{"image_size": 32, "cutout": 0.4, "tokenizer": "word", "encoder_inner_norm": false, "encoder_depths": [2, 4, 4], "text_encoder_activation": "gelu", "text_encoder_mlp_ratio": 4, "text_encoder_head_dim": 16, "text_encoder_qk_norm": true, "residual_init": "zero_last", "optimizer": "muon", "cautious_weight_decay": true, "steps": 8000, "final_lr_fraction": 0.1, "warmup_steps": 800}
Rows from block 7 of the image encoder, named by matrix and row number. Rows with one number belong to one neuron. Each number is 128 + 24 x the weight over its row's rms, rounded and kept within 0 to 255. All counts start at 0. Numbers have three digits each. After the name is the row's rms in percent of the matrix's.
# fc1: MLP up (encoder.blocks.7.mlp.fc1.weight, 1024x256), inputs 0-127
# fc2: MLP down (encoder.blocks.7.mlp.fc2.weight, 256x1024, transposed), outputs 0-127
fc1.165 094:126148150119102140136107088085138147127190084123135153134140079121133144114152170118123137124161135112150130146115154118136127111114140134128165125128159107118135126109114145073148113125132128107144124146113132115153130171136122114077139131112162149116163111122150117135094138062173112129128110177098115155130151131120159160135149171095146134124094137144100135131148152099156104116140
fc2.165 094:121146123129162090115116089142164122129152125116142122105155157100132128150074151138112125119113164081185133125139150152114119112119135138155131146108154127149153088116105181102107104152111109141150186146147108145123095113136130150121099108109096127075069093119134127124136109136108147142111167161083130128123141149159132078142152148159108145097099121162156168112135083096116104114110
fc1.166 037:125124119118066086137105108126114084124160133081090077143115156125147137128127098155177111119137163126119141150129094090101123139114123140134097108150122099079136123105146171102170131127087066107148126101128150110087103136145116177167119160113111111139117124129129167108173108134113108135149136134102096148155125073125117106141087096129124149137117114117154099137136217127101140135154
fc2.166 042:101089135086183151128149156107124133141142146167111115162088144147118128133195100093174140111090109142148085160135140128149163130120137166129153138141081104121131151097123137106111115096086108126159130119133132142126122149102141089112121130154086114158131143123172112126138115123116139138075102140110125168151131136134123132074136081160105123141147107111128094146100122134109170133123
fc1.167 138:144169116143123111119114119173122137125143109135106116110119140123146106031087117141139119149100186110120115119133106100101162126133089139131107172122150130138137117142180141114146107123098138126137111122164113175150139135119105132101114101137126115104122162113113133167136113120138130147114174126090077150165136119117133107124151176082145110147114100122147127120103078093135131126130
fc2.167 145:143117143171146096150164107140172138087157139095093098128087157117100094130169143154145133129139106137163143152187116122159145141050178110115154147172133147117156123097102097093145164131099063118119084159144166142138100086115116113129099133126110143146103113146133128112093134165153139106092139123124113151124102109092120127108095146115152141126137110146146077106122097152121145121113
fc1.168 120:112107131145122146168106134147107135129133156169138087117137098139122179079111135099155108079103075113124155096119080121154117124132145125134105132160103177130135133098130163163074109160103131079135101141125133122138136163137158147117142120112149154117140170129083106137124074109133128101110097138128145076144168146114170063152110109108113140124161119135126128094124087137144120146138
fc2.168 118:105088146106131168081139132115126150123116143158161119145082111147129170156141090086151142159144145130142115147109137110156131139094113112160135129087142171133147160175132133112135183105134136163142145140122134105143125080151137133105100103176142118087125112129172092167139186132148131109144138125156113152111160115133149142139126145142122125156099096136127110104104154125141109124130
fc1.169 159:154179178159143114124109130157123139132122128156095089097136144138106078122118122111115146133112140110145145090145175143129088123120111133151153165122120128090162127145145135104130117171164097133098157111123123116070145140110164075171095095089129146121111141084121114105093145107082131125144162098128105136135107149134127089155142164107111123112124134084115151121113151113114142141132
fc2.169 141:104107148135135152114134123116182162127131102086122166113146104109109144149116098138152121116092113160110095140145105117142140129124103123133148136147108093156108124129105138091139119121143111051107132116126144130130111119086174149147139155122122131141116122126093159119140121106137101110095108117119115158168149114117138139134155122114151117143165120126143150115127102077104080147154
fc1.170 077:098156098120132143122112122101139125137117149146097123143129104148123123126135120113105146116118123154138127162110091153079154150152090157143147109088117168145126123112140116061131126138176118151123131144144158108135125117154096135100133118122130078112098148119129133153096130107100113073095116133111132125166105131126169092132073154137134182112148147118093126115159181133126091071122
fc2.170 078:126078143146145127117150111142104087135111133140118148152115166104143123110125127103148125121143091111133146153134133108107079116134157127128136135120148160143123111137126169146173111124156122139135155159109148165100150162108172118130092119121110080172170128160123138104121112152123109152142120127138109122137139130047114144145098099136118148133130098063125122124161120100158135104139
fc1.171 083:136129136145130100116130104153147137156144137154116066114127148164096119129117106148155116156119113146122119135109130130120117145143113112070125155143091113061135099140131146196174149141116108094125119115085132113098139152165128141145125079141104118134119131146120138143161126134129129163074150168167128055175104152126106117156114164124127113129143101138146165093122150116126127131123
fc2.171 091:133134137110112164124127076097167105132126129134095136151112191174124092115101117142142112099135125145123105128138116145161095149127141110121139101121146134142148119150138114154127127187081113118092118126121129137124091081164105164140144126096134117178128122158140142106123134074122139144112120129117127109156152141130198167154144127138145147142123165096107130103130133147099162099142
fc1.172 109:149118125125133113129150091132140121130156116114100099140132150105108130141074111109139172111119125130126169162093139171138100115137166176133166168122091144149141127112094133156165174110160127127145123103126129124078098133143176114093170118151128118107091103160125144173101157104111098158106124172104063085125136160118124116110124113145126146099141168083073136119124133107135110141097
fc2.172 105:147107118098087143168097139102136131158092105127130137100156135152130156174108101112132103133122151146109179168106101092110160076108126136171139126154132114129215110161122142082106116154076141115127068095135140148134034119154116154117105119118104137131153106144156176162128128112170114136120129118097130152154140152148136159134170132140121088156148138104140106096139089144133111114149
fc1.173 066:109109123092117145163140127151129105145124110120136141159136156060118129140122097094157117131109116130176126144113121145092103112094115130161138142210117122087119135104156087180100118101121163150121130116112117121102116103133118128135138140134122145101161101190098096094145097151120112156133127146110126142157125147142108104145110129126148150144130119123135135094113131110124058167136
fc2.173 080:125126091142135148143114096149110125106100155157128118148176161111112100128144143118136112131144146180122122145115124101166141074119125114104095102114159154114148148134140160140131111142123130106107129128111202145128097140115137115090155160146152159111114124129075173119151099113116164169148101138138152135162127160115099154095119127141094154133088112119135100145140166108145118116125
fc1.174 115:115135117099113128130122123154123150156090155146160159151138107107112099137126165149100139108134144123109125117150181138090087108150170115140105156071126161108132083114125158150140095117148116146065148147090094133133134151132125128163130099133133127141113153120113127114113139153087113141115142122073077128162125100152088132200091113182101133119163122166087086157089121131152112123095
fc2.174 129:169145194150128142113143120126113159087124156090124106122127084135115157130115079130100132124153128161146094117132106065133122128098064137145166133167126149138125121140067139122133161122134141127129125108097204151119100103145107139134088146118141158139089116140154148173142125152125105129108107120080169106106104093120139172165082126111155103123133104116118147133147102111118121141127
fc1.175 077:127110131102133165148135153130072122121119139106128128147126172153080140137134126112137159123103114141170102185120122120119128108124145157123113124118132120130111112119178155127139109141114076120116155168150140170110133135093129146118153104097100145154155139167118081148087109105121114116167151138151139126139132132142082143115109143101106128130145126114078107141132079131149122149141
fc2.175 081:151122153106123118138121155109087109137129145120135124100157085076142114119102143149127155119124137103085113104141117075132124156114123141139143156136117135116107129155166099142123150189144124148140126088109112141131134141116151138133118118081104093079145140097139145130127106138153142120124114125181075149118169170108094158167118125140136126168132132125101142117130131085139109144117
fc1.176 102:067103177146175149110119101146132133164134142132139105125109165142126114129102115098128181095104098138121151147113081123119082114150143124130118137137080104137166124160117155165128100111129155104148143104121142139148139111137117167141162123089111113092114156143119143123112123128117124119104116149139147137112106107119134117137131154109157135128189121110082145115173125168111075133148
fc2.176 103:107115106116121186122135104138134126107137105148150151116134127153143137158112093154110148096117113087137110106145135130144075159074137160185122175138112122086106126100090121129124136112098156107076113130125106147130159112125121130081132094136130133101168139085125123165119142109148148112116143102154126108122149141140101123172150077147138140124109161109111157144112110103113136164159
fc1.177 095:130140138128124115139090084106084139139157144127129112173150150099121100119110094135125156135122077116136138081134134165109182103135122158137079109102115110130114134138106139138125141141082156166093134127130165133153114145134162121128138124153132147160119136103147115132104139136129133171099148128103109095139086136132111152132156108129118134110159185132102131117147123087153141127133
fc2.177 096:128154126128133125146134141164184114127084117110116096146105190155126154121091128131136072137122124089111120095140131125158106153114105090144145131118131079127116097161103169127114163149130159139170160159137156108119171149131141144177112147123106083153127149136156108116119138115082112139157135158131131162124134142108136159161132098159117122084154130137111129131111136130177135127126
fc1.178 058:147141097146104187152132134109115133104095083132103180109116155114138151181092128148130112152181117095149153130158135152074106131178111112106156104098109113143143127119129100140140106170126115182151106098134131140094129099172083150143138131125133129149138116118148160095149104128140103137145128160060130135180107144182101102118115083149177083136124119141110132132127150141128151081135
fc2.178 069:122095136089168117149074140132074128112104113119130134099149131125092088127130092131100149062123168159115114137100123167154125118132178150192128114123108081128118125134158101161159162151137154093104124114148148109129166073134125152142089110165116144157120129142125100100170109131110130130146115133131133111126154138113114110059156149140090140151136162127110114120138124135125134148094
fc1.179 079:148112102167072119135095124146134155130110111120149130161113147108118132100115128081183083118114135096141129172149078168120076116133141121174092149156098104119112132097112173156129132099107130128110097106097164130172103095143127164144157167148147154170147079108132135109138117151132153137142127148139139145129148121074134112119100133162131121162179130101136107114114147145097099127128
fc2.179 079:115153109140130116132152090131149129154132127114128090131096144082145080134121122146124157147127098147124090107163126092133137100123154147095109144107125138155129148152162114147146092142129139136124153147103156116090118141129130114103146138121139137173102118134106140120218149128146124140109122116189110069139152148108127140170142102166111142111118142134101128099146126132183139129144
fc1.180 050:134134109115139120142124082119140152124108128115109103128099179122134126103102131135129093172133096160134115184132100126120115102126128121106138142129119133116148170147095150119123139144121115143107150148141120118185140094147101129123149121107136088103167123148113110157108137114143132161166150112174139114119147137126108123131126124106121138181117170147131120121127096096118093118183
fc2.180 063:161151137138114143122115116142123120116113160112115103162126178136113113101133091137137107089166115107082117107104144141112079186090092104132151077128131148155145173096119126156156155105147149121115106149150128100103114135099122156108175142100122125141129143134046116119105140101128077086100119162126145111125131119130116130153107110148126184130177138086139127122134100147140114172144
fc1.181 067:115133152119139125085137145141130107138122121162125117128119122110136126105164074127086136132123128151096135163121144116105107092081144101185113147123141117141131162157113146093144071118162135096116143147163104093166186112167143127143107137101125148121124157153136140128111130105135139101117127165092157127124133121141143124148087124112117105054129137136085151148132122141096106166146
fc2.181 074:144147151104156160107148110116119096140113134114135123114128111126148125139107095144076140103132117082124086171161128136157098137124117093104128065117158137153117122141134114146132164098122100157095148184139125115104164104121140118142116183156128168092092133097092073152102148121136148128113130140114121128116099118160095112160099138155121077103140122151118089116141083162139142119127
fc1.182 123:116161160183156104161104143143109155135148106093139137132088164116142161102118108142113115143105136113139134137137108141145139104141154129144149144137173127158158111109148083104169094128103149136127108123096159093113132117088149147111147137099117080168115122143118163123174131153143169132139154121097121080150075105127126130140131127133115100127076134119107111113140112106147153067093
fc2.182 133:107123133127126129129116158087132111142129111099147144135156161077140123115113163132136102121112153149129102092133149144118112161114154128177147143136099133095135146158107100104114123154150113110117171135099131093134107126158100088142113117159159131111148142094150133128134107129098109144139150148124061112081120111117161115111135158125113153112112135152156116110116115156107112183103
fc1.183 078:114161142132097140128147158145112133162140139127120126113139172156119155124109129147112108107120148086127123113111135140114119148110132113175148168120176111121119167162119153126150103129141121118126129128105101124091089170134147078084122155119131096124130119127129130142144114123111108147114104109159115136176106100101145134110140163134141106144113130103077142161100170067145186148117
fc2.183 083:156145128157113106145125130144133136160100090133148172129089099122126133191130135132139151108148115159120120167117192129135153147119121173121112124095132087083118124097127125167106106121134163147118188130154103130117134114115195186118135191144131106119129147106128147143144143133139104148115102118084121096129164095114146158114160157104135133119154146128106100144124137112152123140146
fc1.184 119:134148133184105158130142114144116068136169128157142116210128100149140168134093169130124101130138085113123114091115134127114149145121136093129136126132125129109082130146138119111121093153197137130131115107132143109169087154122119123103106134123098118159150103098139123143157097143136143143127141122115120093139128168133146151115129122127165139133095099135124112155141142110121150145120
fc2.184 122:154117113139111120099096152096130120135144099146103144091144191148128156122125118158097151130115098166124128134132135117103124142118135145132051126097143106090131126162147123107135161188146129163132114143103115094139096114111105148143068088132117162123131086142149167157105130096118144109116113110133140112118100143114097125145122162121161128142160133135123064111103155138086134119132
fc1.185 099:158143110125150119139141112118082106130093148144153182151123154124121118117156135079129210120115156134094120134163151103111083154112146105123164118169156112121114089116113140115123129089081141151132100089146124126130092139136172133112124122109147167114095119123090135138127128118109107135106181085192133152136094145117138203142159100130093166169139135112118164127117113162089135142115
fc2.185 106:136141120060098147178120164116126125120143139111190109141118154152133125138105142089145157116104125089148112128063121109133111093127152130140135109150085123190163111152076152151116149146125157124166148122142144113121146132122120134157119103142137125184091125121137139129122122141124157115137142100158137119100098126107105154100155133122127100108141136142088114138108187145149156124098
fc1.186 077:086150153159135134113130165100153133068133144079146148138132118151155117149171130097115094109110162134152144113138089113143154113142121123149140124158112142143127130114110158125103065096124146099161091149135140125125165096077163149105123113100164126187108112127137176160046069121127149183128155144118128107126101140136152162093123141104127073141142150111146143140152114124152130154151
fc2.186 087:118104141127129103120070139130119106152125152143134171133149163111133094120132115141087079131136141131139106178143123096113175176143169146133177140139094108139109140158125106142149149137151078116148162138122086138112128099142107146161166128120122117121128112118162080129133109163132123124154063119113139128152106119127124112131095140137117105134106137104143140064110121100126155109108
fc1.187 109:121120095156147098124124086116070102137172154088109126071103136157164098090100123127130125125164115101154133143124182136140064103144076135134142133127159124148094134123156138125118173119112129119108085090143149125138129126140151142145154151154148083125162102119155147119118109102129112141118130102102111126141094135124156114112136139115136126159167122133101154137121157150109107117192
fc2.187 100:146160113186133092144164131130114148151120119161054150133098114103148134139154098149098150139148142093162142110122094148101170140148135160156152189126153101159117103123124134118107113148132088138152145093116166141121111108140160148144112124124135130095139092134107150145144145136160118134162108142123185107162120115152163126058149084152138075124101110138146108105119118156114116113127
fc1.188 045:143098187151094149142106136127117176151134159122141169118155097167138122151154130084145116122139097155113162100090131136098083116065115092146099140166131092135141079097136130150147182148143127151133116159116113135138126089170138086168096155161133129094118111112113053099167108149142143118110109175124102146122134148129132142111092131167138106120157100123130109121111142143088109116142
fc2.188 050:103116108093126126110134152134125119140067115128120091115143125118109126107113115144152116055110116106121185119123124108151106123137103122134112115078115118150148150090146113103124149145155094114102115150123121160115110117125133150127113129145123101098125124120140136117152138140124145129140137108145122129187133137115125128171147097120133135131140152153133121126144111127130142093122
fc1.189 084:146113118101093130156149118095118116101143149097128116111132153128136155137134127135093174122141108130128101104098107150111158144134121146123137099179137181127137118158156164147148130117132142122099127113123139103155125152114134132110147151108137116168144107112089152166101118099124161129091120108129154102131109128146087103171138125127166144151092119142082118088142084146107097107136
fc2.189 092:101136148110141161097119127118110134133090095092110134152106139109156103120171142110142118137136123110096115167167111151124141149102156122079145112170109155110098151122095115148118177129158155140071160096128129110123160089082163152140117117150146149165136118139102107129111144135078119106152148112142152148117120118153128104156146120140121116107073163138115122120145152143091158138156
fc1.190 103:114086102114135160171145102117139133138144115127123127113109126165118127107118117133149103159121100156087163124149149097103131149154147137148121144158120113151128090125153173130133134103130102148114118110127175116097112137124090149125148115152139146161103119120151135152122109110088114193125144170131126202056129146120126132121096100140160146105111128135165156076122131122109160141089
fc2.190 100:155174119128168126126116158100108101118156099142154143094161130089137141162100097139125128104134140146112120171116132147107157146167147116123101116131125130112106142088116114164112153084127161079131117139152117115106145140113077082130173169124146115109132161149185142143131096139118149140166148153097157120106172132124130142147122120142102105167176129188138102150142207106154101170125
fc1.191 034:117128098114117116169154079124136135080088149123071160123120129179099113123144100118138149130149144149155128125162175163067110111126126120113146074079154107120120113100153130105117120143151090116164094138135134141122114124136132128113134171094104145100111157139112105119127167116111128081143133145138114110124086150145151153145114131125100116151133097124098097131110189133113152112161
fc2.191 037:190104121080121142128121131156151140183128161124118126087114154115095137136148156053122117115123123082105124142118094127138129114123093136143120095133132118115098156124155116135121155143134123160162140136134132093088122140149120128151129128149120100136156136110165108124103121182105131127125105124135108138141159106129095105129180091146108112095125139121119143123103114166143130113123
fc1.192 112:134135138115151091142121144098091111124176089131115130139120142187130111122143098097111105128155155157149148149152117119128113104108231141140099138128144138107106110120122144153107098115115139135089119189125168140090145193122089142161147103110175118132112138105141127124114097149121091177095124148116076109126141126140121125114138175161149150119142114121110144117141143115153124127134
fc2.192 101:126108132087139081137151064123143144152120114124141119121117157117146089170094103151131109139170079127089125133111123107123140157126169117158111134112085118099154137100209128124085103131119139155117078134126172147131179140094154112164124120135156129085100164141128135118146150086118113096137095103131131121112152100121103070139087090145103159133056103138123134159144122121141145152117
fc1.193 068:153104154117125144140170111080200198106143138121099130108134138128120121106111107109132178142144123115108137120095132138117108127134129146161162108135131123154102157102147153160143143120109133133114103133112126124103123152139166093100121138103151120135090062109154108144124102086117117124106114160098109114115118150135118129132145163152123116143123156150103136148117145159150139120122
fc2.193 071:135141090085094136113111122107110113157086127089141104174170090146129143146099114089132116112100174121175190104102122131149101135100128123152166118112167127126128096119148150123100139112158140150124093124120135087114112089155111161113156167109148138110128133153152166118119135142116154079106096125118139124123121191143103130119180131157114099128132174138125158129099107104122132131128
fc1.194 128:128124064094088118153175130083123083110125088124112126109151132095119105123135136096133112147159186150102135119142103138133112098145130123147076126148122121120154131151068156125134099136108156133153105177139150056157166122164121114117155157104140140200122050125181110124133134163139133171100125143157154138142109196121117151106152129165185159176137127148126136159151140147126134132158
fc2.194 109:122104140133094116171140077114120101119132154120152113131089149127101123099109135129130151109140108136114143104111072130132112131170171133101140107141128126160162097095171124127102125130131156138151145154169138120109108147115139146100116153170140128131115139103088133133113154123145114129123113141171157110101144136157159112124123142126122140121138121136154143092111143117079152132111
fc1.195 129:139141126117143119110143128135103118118114118157174122092151142142139142129131152086135132115164190135155166155115141140120128133120161107136103141170133132118145126137147156121107143113196133146131161151202142097141090190100127110149142101124130135109107067126148126151124118156143118099127120151104121142108103105147139128189136107100154105136121064152080093113111154119100145128121
fc2.195 130:119131105127115117111143137167131143107137130132132159098127125097117135125147125148164090100124128149092147143106090137086145127087074128130111081163151125106090168138132131144148099159086122140176124147127161144094154139087096090104131148127115143137131185116112090153136105134123141090122134128095131111126154116133110154136119135141119177113080113095077139123146133134107163159137
fc1.196 051:160154105144154103120171129127103114154112133091129134157084101155141135120149146131116113147113108095144192122131129129093129129154138134143117128124153153143144141084133149124162171150137174140134126130135143145105091133072170151164137165148134104120095108127079135111128120159155113130078134105141105107120128141150143127162100136117127104124122131086137136089103146094130171137040
fc2.196 054:142105092133125122150125138067085117133102130133148121082139147139119107139122118129103109152110104096167108173101137136157144115101169121162134123147139132120153124146144114155114133124137124118140157120104133124091131134153123114159137160121156071124150140104143141149178118111158172140116139137135124091132133126107105118146109131154123145124133119114100134131140151124083100164096
fc1.197 075:146113146105137165117155137090125141129148115130131136149154149115113147090117127127145154123124182124120128129118065127122149110121123104136147118126166092123101097088117120163119135132096138125168112122144161141114145150083139091160092157145133138177123157146100120131146127111107098112095120110116147167140142098144135105115130168160137118133171107081139179113132117144115161112096
fc2.197 081:098138123085138124166125132141163104148137124106122118144137114167121068122114151113087122137104096154173151118120175148145116145134118094083123145122126139161163169140134157123153132196127123147153088118102103102139142151146116127159131126137125110084120153144115076093122141152138120158121147094141123125159116101107163136143092129128144168123090081126132163128098114163158120094093
fc1.198 166:082087125142134114134198143129211142153182136119119157126088127139066142178143149188136131120169116134115154121108095137102154163116162078117128128112118112117131099139125130125133109139064157137137118123122106155098146165162124128126104136117119133107126173132140123157101130114113154142151130157145147150099107105089124101119124128120133104125138091124089117123125178117115186127106
fc2.198 149:130126104116144076096127141138144133093138189164144093124142153145143141116090120129123128134057083124121145137121159114122125136138131137164087137127102120176144116140129136122129155128100083129114112140130137117154112145151123155114173168140161129134101124115096117107105139134104145140116131122130131116157144125154083170121129119113127168128137155151126095122128194172105107111135
fc1.199 097:134140134114057117133127133162147141113125143147128090123094142138148135115134154136127106176146172138029167149134121137144155122118110161117142127095149116128082126138167150203140171110110150135111128086126120124134126176095096120089117140122158115106110061124149155143127122122117122127139154114089134146120118100125116112161098174119047162118142139143117111134112129128162117111121
fc2.199 102:141137127118082146160134103150124141128204130113139106098173110111147116123112130156107158151122184104144144117079123149077093133136148113099103099144127168110090098130163140162147147150122156109105104136153137102117070139118150104130163110146138082112139097123144175153120093161148132130100128146146117133161125110140146082094140163127147109121121117135111085143136095141132171141108
fc1.200 099:115141154131130157087096119154105105146138122081163093111145171101133148123147141195150106140161148162139118126094082168142140107097127101094148133116139145150116110101129158136136112183145145140154112145144140119130103152075137138119127125096101134140145106131094126129112137120117116133132102135173103118108126102097087147118146164130170120141131096074101132065121111193095105155136
fc2.200 100:117120125138155150113119139126141136170105107117148127102117093065126118115132107098136140142119149127083180135154128127173126151121084143139128141169132122114110110130123133122152114172104115132135131117068144162106121119094103111111163119161121123146116132135141128152149152168101152127127136147117085076116104097119137131135122111136152152134102139119109163153108184153129133131137
fc1.201 122:123137110155120114132113091122168122088168147118132094130125128136149101165125101110152139150108127122119141126177135114153135118098168159111114112138081152154095080097155076171100094117106135135132104146145130156130145125122128107120122151179094154168153140127137151105117156115123149101135094072141127124120117132121161129108070089129178123126089128157125172164088132165124090136092
fc2.201 123:102104124140145141099121110148144168144146134092173134109145147119124130132147143106148130107129135111122140160129109121079156134117153191130142127156135186151136135101133153108081155084131111143100103150127105115122155115151130206077127158116121149092135111135125115139133135091160168126129119114125128134120073131104145106121093110127111123137109119095153136135147062084110129121142
fc1.202 070:147140103130125156147119146126147131101128133085145163095094114156165111109101150138115104149101104136148142104096110121159119105122177103117114087173108135132121149113172079168140098144154126079112124141098107140134105085137109166130152100165137151105123135081139145165128141117115130134086142088138158108146118098159146124184149151133137166126155131129094146138141125122129106156181
fc2.202 078:120175101136089155151101170084152110129098121132088148119116123106158119118137118152129140169114097078109102126131125153096181110108179131158164093176128149084117153140130106126139196099123155140130097145167124145106109164153147116090102155158122127097154119104113095125098128118104129099130104145163113143104127125103168122104159121086128191121111131123145143134116137105133144144144
fc1.203 094:121115086092115130126103107134122102144143159118121126113078129144100132122158105131175118138139139115166159123136161118115138161137077127101130125147133143141141104152143085104121150133126127175102102119119153103079152147141151131093123138140153151112112161105107098142125128122163135211108099147117163172132082122143086141183137150137129145116118127100116104100134119112094132102125
fc2.203 096:126118105110131169118117128113097148116107097100143097108182144118135098128076152106169106157123130083125181168113101087137119108108157120153079176116112128114084108096102094082114098110095137095135136118112147126119134108147160130123141127097121090163117145145130115117127094102152115127152102099139101111150168142093162102117106125123125081129115127145107134147110118157094103099110
fc1.204 110:146101131124133128161095095123100157126147174157174129106146126170150158108134153144156130127152095170111132115099137137148120143108199110140161097138112112149142124075121174152100103124179150152142136131164125160120104098110134123155133080107173125098133079139114116143133080153142155155126141100125121123142139107126070115142097133143118137084120108128120133113105092152123127099129
fc2.204 102:123171095112121159138152129142144094114154122100164132126122116143109163136117142139116132115088116120150104114128150142065127132166119116139170164112159154091155099163120160128100178133141180130154163117151125105079111113117118130077134110151143148121153130126190112126110107157135132121109188116088093130112118154156146139154148105067146137100131125086176130138102136112093118120104
fc1.205 041:089127129149189156135123112119149118170156146135142130109095124135146146161129140161116112163138156179159161131112120107131099121159150153129113101104119138153115124122172112064113090164122131078156112128128141127122136129135170134135136109113088144153125143128166130128099142099125100103115145131150149098155098125144100138112108174127133112127122085101067121142098110165132112116129
fc2.205 046:152127146092118106121124081147115149123094148147109125124147176108138167125129129125097140120136114131113122106164107079135175156148132145148168135134106159071122147142154144114135143121071083144128130131105123152083141121171144167159156122154109137120101103121090112153120124117116103167144130153127112124137127140154139141136104134110133152166134102130147106141111146122140097159117
fc1.206 077:119109120136142123128158152158099106171166100161155154151158110128142151140118126148107130112128145111106103107150098187160157162095095143152125130159130130109127153094138124113136129142080112131146116112151131104145137090104142160097120153171150120163072116142149157155170134082138157158115136099124119137152132074191084125111123136138145100118149094135137120154129058057120113149134
fc2.206 083:135117100135133138145112138136119093137095170122130083127128124137154153127105150166100132119163105108197145123130154114111127129107136127082121121132105087135092150136115109148202106152138139153156127129138099131161113108087077120150109086155158118059153125114097136145151170135110170139119111141123125108117154121132154115115115137106110149107194134069152148115119150121141111102119
fc1.207 141:126115136106133110122134126140156146127145108091179107142158123153097079106129110138152110156118108150141124104119121136129113094084116115117137146140166156125125141115103137121112115108183184115143136150094087116132119154113147099121115113148104097131109135090116104109158136108118089115123179140123080114088118109174101152173121151168139101140115087155147126084119120162138127110141
fc2.207 138:108123139120147115140112100112120186155137106122124100110133160133110129134099141129099115149170157151107076151161126152134125100131091118115147146086129156155129122095140113115101184150161183133136183087123142152096107116138120110131117135152168140146118119143151146125135132076140152103119130174151132176140157143101088139111110169127104178126095153085150129092163172138155190091073
fc1.208 123:140139154173136150109116108130113134139098141147107172155130166125088091131117129107156182130117150137094169112140122114088148163114134133121130112133156133136133136101160111113123142133087150160131139131118101134122152123161127086135149090112182132119138098145149098127114116128123111096162153124172106089140116107150095115080120156147129128114117162155111148104093120115131109125135
fc2.208 128:127154107113109136136129128099141081113150165120143127167158082150123176114124129125127120105082107120140107111092113138147121124108151144144160148098132134099145140114141150159129135117156157107110129091127122116149120120105133123062158139100103134132123117131163113114141098144125176099085166075124138110112117154113117083106167096137088149137112118114132132134117125111139140139103
fc1.209 110:097121141134148138160146121120125094129118149109150130106116135142118136150132116130099130099121088108131144148150164110093138134160088136147112134127138118113168118084086095147113117147170130141125124141150088131133093076162170120139117120129100160127158109113167121085168091098132141165080137112125124143105154140154115134138113075157125126136133142136167112137107108118132212148157
fc2.209 114:132077166090187139100085156105097157162134170111130144149142169130127136119118151124156175134087126134091120115139116149109128082132111115127173150125086136096125131127150133153144168139132140160142121109140116154145130116103124072076120099162134111124163127136149120108147151099128128174078169128126156107096127083151110136151159104109129133140118144140097126148157158087158106153141
fc1.210 101:087129147127099090107092144147030164138137121114124159160101160109113175132158113119133124128136150121168078136147166106125100104108157122153147133113107077108161152107140110078162127098108121092166128174140106122092103166148103105098132162097101142148121142115147074123164149104109110085104079109083108165133131116123152125164109117109135132142142132132155102105123141093121148148101
fc2.210 091:123099126130171104079105155167169158058122149128115143122115117134138168159197143156137107139126152128131123087123158087141139137116107101133117126125124076118162121160098122154127119117112150143118118151091135120105153174126073152114143108169154096129167114092146088101146178171117145138122167105089139104137096087159125107134139180128085150120165111110101121113127115175139133153118
fc1.211 077:099106135109091136130165180170126167142127126148109114142138119141111134118148100164102168104151170133148102128140155148120085120124121124139104134147117110138140156074108152080132093117091117096115119138151147122098096115149110120133171176138152127117125136141135110180131112080093128095103133088117140117112134117073111150124136134115128136110100156124163136134145149109106081146134
fc2.211 082:180151084115138137124105114136151117155166111149138121096132103120131081171115171113106158160092114112154107145114153078094135145124098142130085110101154178142164163140117097150087117130116104174134116138137122131159147142122117159153125143107184138141132176116124114098159144107103078145132094140131141125115102086131132093157126108084116102111119140121086109087098105144121148166145
fc1.212 080:146070115146065095110121172154128138120195090109137112149162099147121129127084167123157124166104119133130147121156131153118138106139169151123111121150086125110133129094112157149084150101129152131050115156059152124145114134132108107111151142150140113111109150158107115118146156121131133127134138164126111109177123097133118134133136126149157094167102099129176114143127109108150091108131
fc2.212 094:148131126152111137139119083071093137145084126142143098168094144099175136118153108145102140136121110152151145120136091112162123105084130105144152141146112108145128147104137109133106109161094151138107086097088118124122131153139121102142145142119157148142136137141127164188149119118111131159098146096141142130112149149155115154144121156136088167103082152171128152138103141087132167169111
fc1.213 081:158142126145164127134101151162121163173144139159112113088103111080140151120133097108125138140124160135138147135125151155111132143082129090146100114129144109137114166156122115104196135134202141110132123153154160134106117154140118129164128136123134130094135140129178170123176110129129122094115041134086098117149132107119093147123145099132136157120136154115126106131126117065118107121129
fc2.213 087:150098126106123143092117131191155140139108125112123156129094133150098125142136142120126121116074154120168142106094157128154137126151104115122148141162120124146153172153163119108094104138115102123109134134122124132100147160113169139126146136101146100129113106154112082117159095143151119144157127142089087130160103121107127090143086141129141112108097124135125140151112105092120125151073
fc1.214 046:128132103175178132141111139099124127133175125126154077083152116115190107127114141136148093136122120197109102124131137138116077110135099132130118133106171113128150138137114101129142119126118168134140123146145146138088135145112071077132132133111149142177148078109120114175159129135132122146149133102170112114085132131136127129152150152109082117108131159094092121175123122159095119124137
fc2.214 047:133155167114097133158175129168168151098114092128091158120172127111121135121145133124124137132154114099101141128103162107096123170178101114105118129092163118114118072104160130109174144126155123120128127127107117122108125131175181146120146124125127144135084097106120142153150100128101103128137132161123106116153149173099131132121128125118134132175167121138135123107143140118140147148130
fc1.215 112:123087211157159148139095119108130117124110115151159100152158144133133135135076138169121132140121141141150118102126128145154189129104125135158104156092118156106165102120129152105170138141165069142105150111136132117120136162114156120151125111135146123123098136122103141150122141160121166136102113128142159125126118163145124117124146158118122141097087128131129201170105099125097111070135
fc2.215 123:128110119146159108140165127090116109168139142165132136146126127123177125096128148119110169118114117121146114089124125095115127110134078160104095129144134099152136104118099138126120173116093129126134156091123108121098134156143154087140134114152089107141170136114106112145115154137136119092129111119155127169137101119095110093126122104139117111164151154114093184099136122093136111115094
fc1.216 103:104122106114150125127110100157135167125143147137147137099097124117102131142109144137170123164144174130145155094107128121132132090128144138146127170083104112139092130098151125104126140141122084072092145143157146110118144123120129110148126157101136131105111075144164151088160123146154111135112171106114159123163106171118154133077114109172145151157116101100097137153181193108129136114115
fc2.216 086:124115080086135102109122150120131145142183103111137106119123140161118174112097066129144145101133110141126122115149116161113117118132161142107154093107148123162098199162094133123120156154124120142093127134116093135094151151108146110127155133169142119164080111114123122137173086128111098131157101126169121163111123158125145127077133122160141117115122091109141148115140121104133144080114